config.yaml
arch: "uvit"
model: "image diffusion model"
dataset: "reaction-diffusion patterns (Gray-Scott)"
train_examples: 95000
image_size: 48
horizontal_flip: true
conditioning: "none"
objective: "edm"
cond_dim: 192
norm: "layernorm"
norm_position: "sandwich"
hidden_act: "quick_gelu"
mlp_ratio: 4
head_dim: 32
fused_qkv: false
qk_norm: false
parallel_block: false
inner_norm: false
drop_path: 0.15
patch_size: [6, 6]
layers: 12
width: 128
positions: "rope"
init: "lecun_normal"
optimizer: "adamw"
learning_rate: 0.0024
beta1: 0.9
beta2: 0.98
eps: 1e-08
max_grad_norm: 0.5
ema_decay: 0.995
max_steps: 9600
batch_size: 256
epochs: 25.9
lr_schedule: "step"
warmup_steps: 960
weight_decay: 0.06
Rows from block 6 of a small image diffusion model, named by matrix and row number. Rows with one number belong to one neuron. Each number is 500 + 25 x the weight over its row's rms, rounded and kept within 0 to 999. All counts start at 0. Numbers have three digits each. After the name is the row's rms in percent of the matrix's.
Before each neuron's rows are labels from the 100 images, of 14848 (inputs lightly noised), where the neuron reaches its highest value: "top examples" is what is common among them. Only what is clearly more common there than usual is listed. The data: reaction-diffusion patterns (Gray-Scott).
# fc1: MLP up (model.blocks.6.mlp.fc1.weight, 512x128), inputs 0-127
# fc2: MLP down (model.blocks.6.mlp.fc2.weight, 128x512, transposed), outputs 0-127

top examples: vivid
fc1.221 086:499506514479499526500467475500509507541534536525517506514482458480506508502471493499527497499547552542525466422534521515451532500518492510543514521470499484505496482475481518462516496503534562530512455502513516466533493484493490531474499518478535500458495485505495502511511452506497491529501476545509504476494536486511467492528512512470507514506489475499528443489493476544512464450503
fc2.221 100:484464476486497515505511526485496532538516522490550456508519449475482528534505484493533465539500525472475488506515526496496468462490478483504501526511471484491487525469509467450475501520497549509563486498471474504517514491479488510511492510509523498465452512496421509481530494498492509526519487515527534490473534500495496488470490506523536560491541480511494540480509458444523490492495

top examples: feed 0.022 kill 0.051; pastel; feed 0.018 kill 0.051
fc1.237 108:529478468519513456478524443477524514515493516458525514517492509515489504567494489499473491512559513530497485469523557523496507508494501484535496577538513509503514517482489486461446508515519521493495512512485496501468523506483534530455494474465513505498460530517536508501505463478484493544523480473481508480517488491490475496481440482533525479498497471462501473476517488496510496459469
fc2.237 117:508516504480514500449502472552503530485482533526471520496516486530521480493508530479511520519510450555468496524457492508475536501470512456560462449504478495478501520467525482481475480513545491463496454536506507468458500460525515535514524484515471489502487469473550518524543521510511481488501507466480526503510481510460515505480523478467481515522516508521512506484472503462537510500506

top examples: vivid
fc1.260 115:502470492498527447504496515479508509487539480525566483480529469502541479508527522459478491481504515492479495475500529528537529500480521510508534535483548552494506451501481473496543476530542525502491524541474488517526427496514473526501489496513486474484513456513488517548490510508486513529525498492551523550497487476501464502475481521480534513515456507480471506481465505494497519495503
fc2.260 095:495483513496473511533463476487492511518491491495474502477462478538494530536480448507503467513481536509485520507458511513495471527435528484531480456518491506509527492488527495524494506518531438517497521518490514497517483548524481531503500495508465495495469471542493483530519518489500468462473499501485487477545482513477507427554560482499509487508530532482470470464486521517522498531526

top examples: feed 0.018 kill 0.051; feed 0.022 kill 0.051
fc1.258 089:544497498517500491552497490463514490494529447487459515513483518513470501508494476474429474508520555465501505467557511520525468468522508507528535535469531529539520459524478467502477529492502522517457533509496517503534481486471492534486497498489521489497511519527508472502488494521482514491514497509498527544507494521550493497471507521531484445511493520501467520524492457539532469525505
fc2.258 091:473520512485512506427510505543529496517480506506539504498517497502529506478507565532559515502501455544486529494448499511441531522510491502461469459497478485482500532480516494491517499540530504452519491507516465496453502469494544476526523507482485498518490468442505534504512473492525479511504494484515466460512508488465494515505494487470497536479471482516496467495506547477511511476481

top examples: feed 0.039 kill 0.058; feed 0.022 kill 0.051
fc1.250 086:529511478494516491503526537490528518474468485477505503501544492543453476474463484505461487512488477520486461520522511539533513479482502476481498511542520517512466489485442467488464515549513492522517522519533520490501535555498510522473495438509482472498471531520497496531493464499453506460494513534490487538539536490504491524473466464494510488487473492504479519535530494482533481462475
fc2.250 100:513492469490455500482491501536515449534470475516503536466512530464470517540498516477521461507543505506479492479543499496445479501508520526481490491514518451563507526469473521499477493468488504492491559468513464500548471508457540499491499525511498491485521521506487522485529487517491493503468498543549488440502482477484518525499514538516507518497528515524465501529510485495523506457477

top examples: pastel; feed 0.054 kill 0.062
fc1.233 107:479503494485480506462519433470532458511485495527563528538516480446497487534501527505506502474549512509499458473501551502480504550485529523505498523489515544478521515506506510473511483500489501441509487529499475536475503485496494508515480508500493534493485499506487476506501491456539503525536484457520514488518527494499492500549466499499521484513529479449477468516465506532469484437490
fc2.233 113:493498526492514522503479545523480519492474498483511514460477501559524527484518530477538501502452483474501542503502470469521549504486489499521478446472477466530504485478505516532509499545518501526531464509494526505506494496504487486538514523492464477505538440467495511508498500523492475495519520537507463497454468505453474503496559532504452550508469536530509476516504535484484508494489

top examples: dark
fc1.29 081:490497532511460496497494525515489497514490482494521533473528493529499489517539511490495506502514551519493473443548519516517541456477460488481487488502499450501531491455525498507465492528504453508499528475493526500528498513428531511496504513522514479485491468509480494510473474518512484523534475491496511461514537484525511497456481468456487520490497507517469471473540533541556456465476
fc2.29 078:501528487506502525514477489497506489471531501518484522505481493461524462516487525491521494514501492473483524514521455487486498529502518506483533542482547541520502467511482466485551521515485500481505484514561480463508466489544458502518517494511526486504552464484502528481469522491490501430499534515489474529504496498504506518539489534508504477472443522447540533506498473502485517512575

top examples: pastel
fc1.125 093:495515487538506484508500528475532476529560509514489475521525540532493482489549481504514536525493519530466481489518498484543501467571472455529476509498528524492529479508485514514563517533475522498478499515510531539517468503491509492472485475480504463512525491506504501555479485490497521473510475506481547493515547473538458530511507474470481471517482485469489505481467494532526537516497
fc2.125 120:489520522504467513447502505517466453452437522492522518487528494501476493484479498470496467480502459521502518499527493509477506512481529540456519524529477513493484531485522474496478548473536488504504522453490462477524513517481451500524531512535527499493513489459487531499501505502514463513468540470515460488521510488496528490503492502502538563516530452510507540542529530477511477474491

top examples: vivid
fc1.362 084:531549514451503485497438528534531499510473478512507488537549501518487472504489448451492494527483516503486446545501483542505500479473536510495496469509517501542551512460491476505467546534494482504508516474511483526507488514485553525514493485457525470505517500506488489522463494493526497515476497534505492515523495484510486520490459471533468495497470481491482533523458503471456529472491
fc2.362 082:531511496529450513525521558491544466488519474510464511521466499525479536525558492508498478490485526492505475477512484456499510504511528521504518552478515496502472495525486524446533501458494533484547477472516505516452466476474492452483516526509494512494504503509467499519519503498504501473513488474459505486495527518517483527527557505498499476473536474521472509452521524518497496497435

top examples: feed 0.022 kill 0.051
fc1.118 087:515492524534488445480471518483494526452504477533522509537518513511532494515484482531458514535524517557487523490461495528478498507562466529498506511489566512532506490519463443482497528479508502498506528485501504492505525538474512481473541509510521510467555520499489473475480502538511467493522493482506516560504463466509508503498499478509534480472507486492508494499511521512493439466479
fc2.118 082:471499490462546481534534498485477515525502499521491542493482520448494448474528523475524493462468482490514521519528506513505496491460508493470537523487461511477508483520538554503521451511506501494471485526517512490470454478542485501526495487492494523527496476485500508488501503478530535536479497493523445486506488543485520478492470545508486521558434530471493512507504481505454509524523

top examples: feed 0.026 kill 0.059
fc1.288 089:511511480477470469484480486542559441507525426501531506539520496478523516495524498537493499485497538484501516472503495510496476506491553549465528484468475500481536514481453435505483513530515480476530509495499485457488518481529529506493492534470474521471522505477485503498505486492485453505517487539462500553494536452514472502515495485485490503509482508498471459507486520498521497473517
fc2.288 080:523546504496490517485516534495454511504442534535453494532502500481464480517434551474469499498504525472505514517487520454508520515535508476485480475519511502514503490517543505462470482518471511545496510505500443506517477483450505494528499486531555477475508500504531493475498461477480483483492542486510503489527496512523524495520513561534501487516506547500479520507471522491481503521457

top examples: feed 0.022 kill 0.051; pastel; feed 0.018 kill 0.051
fc1.0 121:528511555499541582485510481470517451498514465482501463493512500559467499493518519516496476463510520535501483478555508501477514490475514485488521523511483500530513492441470461501499539487517502534499483533494467485506486494526497476489475476503544483514539489525457504480499484481476509444492506567479467486510517488496520516462486482517485509538516522514478493520472536494506500498470
fc2.0 133:463478551547510487510477507471493511522490492458476506522481531500509489534494512527516463504500520484516536460467473487489470493503511547503518491479485490530514509499442512491482500505489501513470472461451487477494533516506512493493505511500520508507507481517518437564515550459513524517464526479491542495458513555492495454451500480508516494482513503506539453502495482498531528543532

top examples: dark
fc1.13 096:537515495437468487479506488517506495509516498478540522480554494509480476498468511509498519470481500520477523517501510502491486485496493468484490517565543506530497508503478447433489541503507496490522514484493493511487509558497519493511500447491476487489510521500514523504524497498455504510475486486463501563539527447511477532483503445506497492537483492515538544517549493506490554486485
fc2.13 102:497495457505511518510482524489501488532527509467463465487514518523499503537480471474508500515549505455546508462462476495495537531500486526500493510470499482505509518466507515540543534445500490530443529487534473489520487522444509490508492548504523513520472520468442519494538486519497479478480528513488511494505515519524524504509479546502499496457492482452543467514504520538522466485514

top examples: vivid; embossed; feed 0.078 kill 0.061
fc1.186 094:492489492512507484483484512481472476477547521539474526542476514492530444506480450467499497505536492505453519497494477508454501491517527516530513497477486508468482459510485461487537514476482532490467430517529518489493481478496480511533536529507540500523546473468447459476486512441527484478495495525530493502499472498526507489539536511502503481517485509482535545534490492510503501510524
fc2.186 095:464478474521499499471523502502553501525498498474528530512532489461519488535500496488440470531511495498498517499526567523498507477507496527508491525569484504483489505495472512522506490540493503470443475508481487492508494496511511517475486483476520486487500482484460486565512450469456483511473464501471497500523529508485506545525480511563497523504517501529479526527506461508484480478439

top examples: feed 0.022 kill 0.051
fc1.278 094:457477491522468482489499501486514479519485479507505472487468521514522519504514535509460498531486525552505468444517530511549501487490497542546433500487493455556479507478488506506444469523524484481526518497494506483506513494470513508478515522484464535513519530505504477531533495517475504513546500461446511498487501503457517501491476485453518499507494498519497451484497526561479498527525
fc2.278 062:535526504485522515488497503498516486487516517511505523521547478488482450501493476468504494479529492474483508475489476516451525520512517465479553515515490515493516485532473482495558513498495487509476477518576491506516464510497507495515505480515523466492520481486449513468453450467523500475454485504509467501581505476536499515495487496499483504513453517457535530547485499495507495466464

top examples: vivid
fc1.204 098:509521508492558505458483514499484504455501544503483482491508490510520489496515497487472465523511452566478492477485509502480506533510505483503494532534509460524476535450483473464451525515552529511513500539484482481490517509499495540490537493498480482514541500432529463499469488520521504522487491553450495484529461469465505525499487471502500518501466521486533482510525478480537503486490
fc2.204 084:447491547502486495475500494493487471487483539511522520478467470513540514508562522566509472491470470498532516520500536495491525543495479505497451505511472528499497491475508515549478527468534477481540476500483497501485505504520452452549470525538513535495505466470510488496483508467518517503518490469489492476489508515473510492522519433447503469479506467514513494495468520515509479492522

top examples: dark; feed 0.018 kill 0.051
fc1.508 080:490519437462498489509533430555511505531502439479516476515507476556516521505510509509487526535492519496484485495509504514507532482545498459478504545504489474555465491527474533522491513504519514490487497510500513471498534482506490509470474488477492504525497568510478502439509500473517492503498434495490535522521483487477488522461500465529509506520486502498476550493528510522494525511498
fc2.508 064:512506526499492501494495535467498485472495535524494526518513498453464447517465520496503491480537505506502537444499519501478477546473497523504548491498521531499538463502509493490548502496494495513476493498539496527485458503469512501496500495521529471480539445486476520548483458491485509489507556522558458494541527490518506496509467513476486494507467510509532458533480488467527461485460

top examples: dark
fc1.256 094:502498527473499474500478500499528488478508541496486504497551476537511498497497496498502531519504511536484510473488519542473531525585524530516453518492479492501485510482499418516515519539490462513480467505493477500487502475492497459496485498496463479499546498495460459527506478516529470507480495475453550545496537532497507489504519503500523502516523506512472455476508543556490465495497
fc2.256 077:515496476511496502477508524473476498520518487535505484500517519483495460485477516518468502454529468501499534489525509512509506468494468466480524514509515495492511499505505535539540511499497542480492505513565498486495457494524511470524497478540512492514485484498525480471493524509496502507455480503473489473550480464523469529524487535491533470499428505460574544540447462495480472499533

top examples: embossed; feed 0.022 kill 0.051
fc1.315 077:515464557548499561482484482468498504502498502522516445546509482548493526472525437550516471472487503500507528455504524513513492504476504519476502526476506484546530499504501483526495527480512488492521492468502522506515477524469517501503433542484527496507510521494496496434501477476494521508522503441464499517511496488539525459476502496517504475499521473524481507506548505492484485493477
fc2.315 078:481498476491536515531502489476478516476517492527536525490486515473486440531478520483477529533530485493499505511499486496512521510498485469486498503538478521464465474510499518496526465490496520480523470525573492511457498491489475494506541437521487482490491490459495493517473508484527500494505519527495488522551485493497485544558497511455528510539461533419529532522469510518492491519511

top examples: feed 0.026 kill 0.059
fc1.317 090:542577493480492498514491507495503523480489453511518501548535498508460474497466466476445510533481518486485487504510516560505486514493551509506541499516478533521495512467497475489474510519484501501509532517484485512488519535510518525501469477459497497501487547505530498498521453503468532515459496544487504516524498480533485554510458451519518445481445497511514505510512521494492521486479
fc2.317 091:470495477541427507509540507511538469523492479494504456469508513489487541520517522509535486493524507488492469462504463509500519488518475488477501514492567493501514514507489482489520513530471491452507538490478528504507490484509531454466498538524510475489511507497467482501488504517504479532510459524491497445490530484507511516503510501490548520437533503551454477478511493488530448464466

top examples: dark
fc1.80 090:553491510485506467524459501542495521490496510527497512559537506500508498514456490507462496529501499485489467549518471527487528473467470465490544479503491457507537500492484510458468508520510463509483525529507493471519521507499507485483519483502505466455531530484514521521492478474497465492486524496539476504547553487496520527486475514479454454489488488472468501531460459482512546467493
fc2.80 084:519519514487453506478482480504515455492493498526493510494479461485505506494512476513504493424468513520523533458505536500542502520479524506504516558485554515536533494520548509501516527491523529451522478502534510476507467530505497520471484512462504532537467506497527489475467487524466502488500498485470468432541500517475464498501492509522485496479498450518476486525476522538470512497473

top examples: pastel; feed 0.022 kill 0.051
fc1.242 088:513508509476496453478519481506500482500534498474498507484475497486499487507549544516509493477504526525502483450547522477514470520538513500504501487502589514496493492491520517425522488510546501482525503487507527466493496527482526513496511471498505536510448480472527491509507471512444489497505487509480486482475516467514493494462490529513487495518484463484505469537509492535586533468478
fc2.242 086:477497503552492537519487517516472514459499501510508487545491494444525514525521469500509526512460510533472476486519473509474532479518524490478531557536508471505482484555478524474497459495504499540497515463538526520446535498521505473485467504520510450472519495463468494487487493464511488528513499501535525471539494492484486525520481498517496476528508507476476522472531525472536502509442

top examples: stretched
fc1.343 127:511510568512551505520516490490530518507495487446511500491498475514525485555530540496483477453553522550522488484485525546497508465500527526489484461505518498488514489539492523511474489491532527452510516548533484448470501488479495480483489484482520456533520486516495508500493450487509446526495504498542503470513507458448478532530466503504499517491487533492511490498501521514497506492485
fc2.343 152:481436523528461473491481520514465489493483502546500472501463537454480510486492487497527496536473499472474555515511498486475513558509466487541500526502499520527491500478510509494483498527485480534491484490474492570509524512519517507517555494490479538480470505471491490494502563528510550474514494471441483500486507538530495460473519493478474511510532493504478492502498461499499479531525

top examples: cool
fc1.134 100:505510486471481482482511487484497482534484522504550555486538501528504510465465502494485465514488544489497542516550537521545490480500507534515497528551445516501524490510517502550506490516492490448491505516517481518550489484489532492494542505480495453522508517506513520554493482447506522495485475501464481513516530465505484506500486500502484555544482486484482460472494516526459467474481
fc2.134 077:490517509492510486521539522443506514466494451542484532485472491505476471539441486489506514456540487471505526495491484510467521494479473474519554520475527540506454466511474493504501514510535507491462459551513520502477477531506459525507485522538509546478506463522486475472481491499507489495500518474487498500521491508524510521485493472476489475484466509490518553542479492463554503510529

top examples: feed 0.022 kill 0.051; pastel; feed 0.018 kill 0.051
fc1.174 100:479471458517493526477523527479530502515487509504520533519501509546533495510520526526470486524556515537528481446541522537525533495502501489508503509468514511479547523429508479555463517504483482498474502504500519518523496503457524529481504521478485470495485497523478532507495469499503491509546477458560520478495541535508517508495443495487484515481478490509498456499500514509493445484504
fc2.174 103:503496493496502478491510426494506488498501528505486485463544538505492489486511493512480472526507502477526468554529451516482549492493475463511460462459473483487554511518490503547526500473490463502448492506490498546531522494510502498508504509536509489530499468517500491502539555493498494491521516504501514552531508521471538460470449480513485522479510513470525488499502484473475448472526

top examples: vivid
fc1.192 089:526523481543517437470495492477499497484511480511521512536499495555523512527518429452513511495545522548452463438531505507495512519510483540507533512484529502515530494479486494481505494498503503514493491507501513547479449486472509500528556508522496476502504500493464454513493506484497478517542485480485523487493460495479508487501511503491517509500492557470526482490477488521519540450461
fc2.192 101:483498521511481487464484477513495480529519469487468462505465497531541527454478491539450509498494472530527559537518520479503473477490524493479493518509526511538538496488547542496477530511482455502466525492449540483489473514528500483488493512502496516533484476499543494497501513498475500512466532506461425499496533525474531504524531487481468468494513485524532498460486527495480477492509

top examples: feed 0.018 kill 0.051
fc1.390 089:513495523529529567501453530480488509440464441518484521484454517540523509521500520477506501534517493478539535487496504508471497476529502522511523517499529512544482455488478486471457463510561524526495490494487546497532495492509519503501562482511508505502524493466459493471496477498453497505501471475495495521486486495508474506482512511527451491518436523510531516513519491515503505495499
fc2.390 093:455490478506477486516558481468508488517489523491538467526505525457489513528449466516516512465506495528496460534524523480483469516488499523471533504501473508474495522529519551498491494511484484500502547472466475503481519519562472496514481532470516519511465522516495497511465527481506516527513515513492495503452527513496517454508453481537541471497538455474492496482493511494450506553492

top examples: feed 0.078 kill 0.061; feed 0.058 kill 0.065
fc1.23 091:513450484503496483489468498523509489498489506554515479467522480514536494476513489514558450497510462462470508520472479534521510521474478510487460521482512489518532488531493501481508440511512459494489516492563465491545493499483527499507542475520470466460503482436458510500490507526512531467479478489514498498527507510509515518497493487509452515494501492485447491545497509512541516459472
fc2.23 091:485532506460508513429535472571492480530460512499514520494520463537546537462481520515492518478468511529496524505525537506527464485495508493507499473530496484488469531467542509491484485532505496492531517499433503497518520520486521520520526501482445518545498501503555537486518490478467498501493486510485470498507506476456488456457511470485512523527505468508497502508491507488486471504472

top examples: dark
fc1.225 100:494497541476497499488476524515469517491487458507491490524556467479511471445525489514514504514485536487462509537484482513535549494481472492478479450501520506561519511484519474525538521506476465533516477478519510501529463528461501480535493497521487450489511507488442524497486479500483509485465481517548507534544523465531508541489495458483464491508477499544488532505523496493491518483495
fc2.225 092:494470457525476519469518485479474477508495548499496493497505494500544486560507494498504526509525484533490519463447526469484480545512529535533500525527515533486486482487476507485485520482514553496495482504556481497472508459462522507513474497469510513513499533518519520489494475444488535483510502456485543510552471491468490485508509516474482495489501427445496515487501501534532505499472

top examples: pastel
fc1.38 107:507504478479503498465466517491547477468456491480516495539519494464517474533459554520476517527503519493503484504522498486462560491540515477502487492490536524530524520519526479499498450495507514510470530531494513489473505486478538553556474474512529523479495485474485484460494491475521462521491495525558489536532496533512498506464463512515501452489472504531472466528466505488508520494505
fc2.38 093:493513496489556547542544539491552447442468530529529489481464535524478486505490538502524477534519494500499495535498527453503490494487514493478457524506462515509486489486499566490499459477515474463529510514510514484504531503522528492460462519544475492471522493523505488518508533509518529485471538494471473506517488501507478484507527496481521461476507493499505505468492481543518471503517

top examples: embossed
fc1.137 124:490498541537515480505506507518483492415498522539492475525509479488459490511538497560485521487491491538438488480507508495491498500499532485487490497535526494508497495498508517436497493458484562501514496482504488473476494462496505513511477488525512506521492468505492488517503477478502499537500479480507463521512495471517487538482540465490472482529426517512455539497516449492538503469467
fc2.137 136:518531504479500510477507513505486512556519499479512499462533513544502483477449512435481486466510483434509563542470489507524521515500439485509487506486527467508476514477511483501509513538538484487482494543500523521476499531492508472515505519495481498507522507516512494494492493501449501476478508509470510493486526507517499457499479497521547505516538465480553547469447503514469492545512

top examples: pastel; feed 0.062 kill 0.061
fc1.347 106:473457547516525516453519498512522443475481510525527492478494499492524502507551524522551453534534448528500471483535522494472534507498512536515475505527526511499522509540459489514469483496534494492441514523530471499485469487486511550518540494512529497499506461482504505508499477497503504481498495490516523480526528482485549494486469517459452512551473523475477493517485480511525491503490
fc2.347 112:504479498509516493490444539552547481518462488521500504456500488510498505537499503502503544480481545516480512489501486459540515452498493515506490443521505500552478511517530542508502510467491521534469498467531481496465547521504446506508490507487536488427487510535482457512506487471517488500489508496457512510499484495487508518490541530538484510506506517477484503478493486466434491514515

top examples: feed 0.039 kill 0.058
fc1.36 101:531496465479496533491469541529534529489463505545508529519537481546494478493444482514465505495514477486466458506484507513498525487528550513477480456515464544559482505445490474522462507501505492501512496517510474480527495505486531494539477487530521489489502485529498483496473472466560493491485465532504506499497484495523490517518500486429483492513460510522467535550510496505504499494502
fc2.36 078:511501479525454496528477532515511498526497445520506496554520490482464537519493536513503522483509475545504503478480476519462531495484522479492505497519511477527539532510528524483511517500488543467543500475490496495455508495502552501491480539511450458503488522498505481501533488523523450539506497488522460456490460485480484516510535501465501479469498490557452510482513493456512490485454

top examples: embossed; palette: dark; feed 0.078 kill 0.061; feed 0.058 kill 0.065
fc1.485 108:481505513461491560502515441447527507471497491509581562508498501483540495493492516483517476495528495459512512488540530519478513503500552516491541512502518542508514492531539499484466427538493491470503517494504505504499497468515527512497508519491501510523498498476466501451492472454485495514521481464521492505503515512488497480507463512516506452521480515498489464523486511513456486515461
fc2.485 119:499473511549520503482506526514520495518502514457477452501540492553492495509507479503474512483526492549468466472468519490501495508507470474525481485504503491469513519437448490534507567505537525464526497505531487481487503484469506515505477498498488499496455539529497505562470492554532503485492499488455531498529480475530485534504504483500498498485527439493530503507491482540537485501517

top examples: feed 0.039 kill 0.058
fc1.307 080:519463467452510457546495461527558520512511520476552483504534468519493518487542488486529464506476491492503514489535501506555504532485488493465502498531514448449499496514532502481511540516482527458526501518509500542493529511490521523495456499485529501498474486539486465468491492530486500529545507482460475489544523498478483495491453488520516464475470485495499492509523486517503510462482
fc2.307 076:548557508533476550454486513483496462466494478543444521508508502474506481558444524490494511512525525498493459499513477534488484487471536505512519534508499507541495500502479487484498445508516512553486513519525540477497471526495499510502533504482490475462531501488496517509478479462515497461478501537553490483511478483525529495470490527489481523513485532473450500512511488477529501476479

top examples: pastel
fc1.312 107:492499503495535503465504467494549483555481472542507525500505484519529507525508512504479518527505498490495486480508529510479529549533516492484525495501523493560458477498510498471515526484550521492478482498497481514485483491512472482485509438517474485510531463503498519442492471464495522542501455459510467522518479503451491520496514491489502495524466463495446537531536438499505495478470
fc2.312 112:506461506565506528507525471546449530474463530496474472509459494538517511496521526507510462530461435507504501484519448494492551493506526480511522510486455436476476507500515530499498463492524472509503478546519516510492546485513452493511501496501497493496475483494515493499498502504519456505509521481493484510454469521515510492516507505504489519487559521464506547488528538515519514519491

top examples: pastel
fc1.222 101:516498524530488499500482492511475468529533491507484457540533513504489497467521470492448472481518539520497475495537516522512450515514512505498512528488508522496501500492481480501505534449468501518478535483507480502571461485455535477480490495534535518494524511527475528498481500511503523471448483425508515531512480449581487527493495494499529486502508499509476527503485496523511482537487
fc2.222 091:472506469470524491504512496499528524498472454519521524515505475506508460500486524500539538477474478486476510485490525483496548499523515525509500525480491494512527483481517544507515479565526509461513450522551524521446524485521482529526519522513454511503516485478497477497509486466533509518536510492498487514561524489453467439535482469455478505511470487444481504530491505496497501487494

top examples: cool
fc1.409 085:499548450495468468480467504497491494509489510499534513516562495528479477491466481552503506520492471484514510545522471486508534494464467512485530492562492497472495483500481419457500502489507519504477542493529467481496486511494542519491507486499525509457504508513491513531487522506514499472523474477557493460522516489530498526506480462483525491530492522512476552519502551499522469495478
fc2.409 085:492480525517497496510503484480481518521513472501481536526484498476494510454489503494497477493503507531526529403469537515480540489488443495476505512496497464522452530494510598506509498507501492520542522511475507507473520538493476473481513501479425519498463523506518501507515475517527489503510532517495502506481468472524483501525525493471484518526473512478537491528479510509495551498476

top examples: feed 0.022 kill 0.051; feed 0.018 kill 0.051
fc1.188 120:498501494487521559508507457476536467532526444491510506535526499505446482491472529507476508485482505501525498493521494486497472514523472494464548504490512501484507463491483502503529539487504495524467512532481509524543486436490503497507488486511476490460523480535444531537486498486481532481533514492515478542492537468543474520444509475480493465530496502507486525541471472551497498479494
fc2.188 128:540508481528477510527538484470458518482508523489467459423496489504448513496517476493478477542521456473495448509503469493483526471514483469501499549522537490487508491528519475505443501498484506482484528525503537478520487453485504492493484502494536467529504530498496523490483492497476491484540492548487521461462486521488522517535502537527517495522520517505477505481552551523509503489523

top examples: cool
fc1.53 071:500465527548414471520493515490527509541521482535535520489503566496498508492510487503507480504490557514469489420487504520487525489512515496508510474539488458551476522534476510514472496475517531483504509502466479523531515477475529490508515490489528509495488519508518468497493476513517509550522432489494505533500510464484482522513497494508546508508526499475504498475493512519486508508446
fc2.53 082:534535484467537507478507497495507511456511541493506532518519448503478468491481510487490493494510446501464509522527474500511472530479504495519490518516520522481544465493538461518518540511504509471501481525566525469471499465514495529499499525512473485496563508475475514508465513464478507491467543499505482509545502516497503463502513516463480464516476451524542496512494476511504501509572

top examples: stretched; feed 0.018 kill 0.051; feed 0.022 kill 0.051
fc1.297 119:498456511461536513483510475484515463507509454479516475516533526522486504503524503487509486513545507493520507516542505510464540474485508510471535532504497501517557481508485472489489547477505511482474460521548517515513484489480537500511476526495535459469499494489447466535482484478504484458529530524504505508503529508526464485486458503484454484518525497476449470512492562523544483501469
fc2.297 107:486487518444522474496500451465484519500518500482469500491570504458472513480507530466477559499504533498475542513442514504467534484523544518494514519470541466508508483455494497483491533532482461498487485464481481485460459488519517497477494491536475501512533517512497524505529546518479511514507473529512505499474522534466485454491506507520507516519471468526467503484520497497489475517539

top examples: feed 0.078 kill 0.061; vivid
fc1.274 103:475548458486468463502503492509463491485525522553513502536531489498506504524506487513497542499524518505476491485536499559524475519538559536494524498529476512495467495463486526526479510483481520510462494500507482527492483497486495482487496522512519456509524523520488479541490485460518487522479459475524507499494553514500470517451509489478506445539465520472451481494446502508499477489458
fc2.274 104:482465484517495508548501529515472544492530514536518494532481507544463497517511483518466535483498433515486497485486514510520504508537529494476510497534510496521489479476536474473525467456481528478513503500507512498436539499517538471522444511515485488494486532513473464516478502531500499538499465499481532496485504491475482523531519472474546434500481496539511497493500441526502481495526

top examples: embossed; feed 0.039 kill 0.058; feed 0.062 kill 0.061
fc1.107 092:495484477478475528488517498501521510480495492534523541509494468496519499484510486483504492457520511515522537465524541522569487554475534517475477538487504500485495510512519484453537445512510533513534479482510514540496496492472504513499523539459480478522451473462517455442501475513499513524498429501485501480500493524500488540519491510499520467497457520500508504556474479510510474492487
fc2.107 085:494528522517498513484463502531520455509503505483478454518548507504469516518525492499522468517478563494512466473498467564467534513529471493500526507508511519518517459507448525504503541525505446490468526534509523499490496511499503498482509484475496520443522492512453534500503480494496512486516496532500521517535492486504495481443515476509496546468514468528473454504528496531504519452467

top examples: feed 0.018 kill 0.051; vivid; feed 0.022 kill 0.051
fc1.133 093:541497468506512500498519488471516521510517534517491508522491564518527481494460454473505502485544490501460479477491526509465518509515503487502481514495471483497498502501462449511552515507540523493482460520553467507450497490508469490505525513465537516511535520487474517530495499489513525530508480486505520505495481554490475465500490501487486503560517503493480483535442489527504436556517
fc2.133 100:466496545482531488508464479492511484452542529484431489500519488497539481491528528496473552504505514475485484510516532497554510510508501482489457498512514527495476495466493505467488463468470527540511473505466509519476520526482499487527491419528520530542506482481509478516471523503476478497516477509540506499474488491501492550511543490468500545495507501501489508496485481545537507503452

top examples: feed 0.022 kill 0.051
fc1.248 097:493486518485504504511502458485531478496503436499477485497511480498501493518491560524488476505509526505503507516503524486510501524490466509469503487489585512494512454540491505527466522494512479518520493522517511487483464495476536518456494496514552515501502499501482538452485503479503527472543481499537473487494526510502511489418459461491476520528496464506459497503518465520552491450468
fc2.248 084:467504498501500540515523522483471499526519517486464456541520497505453495476517539505483495477504498508523545480459525477519471484544473460433521472505530516499466483498511464512510525540467501547499525448502532503475532462532500481506536506518504484469504552483464492504474502506495503490494494540468486532500516516518482526516515490465522467481546463542477493475513500534484511528508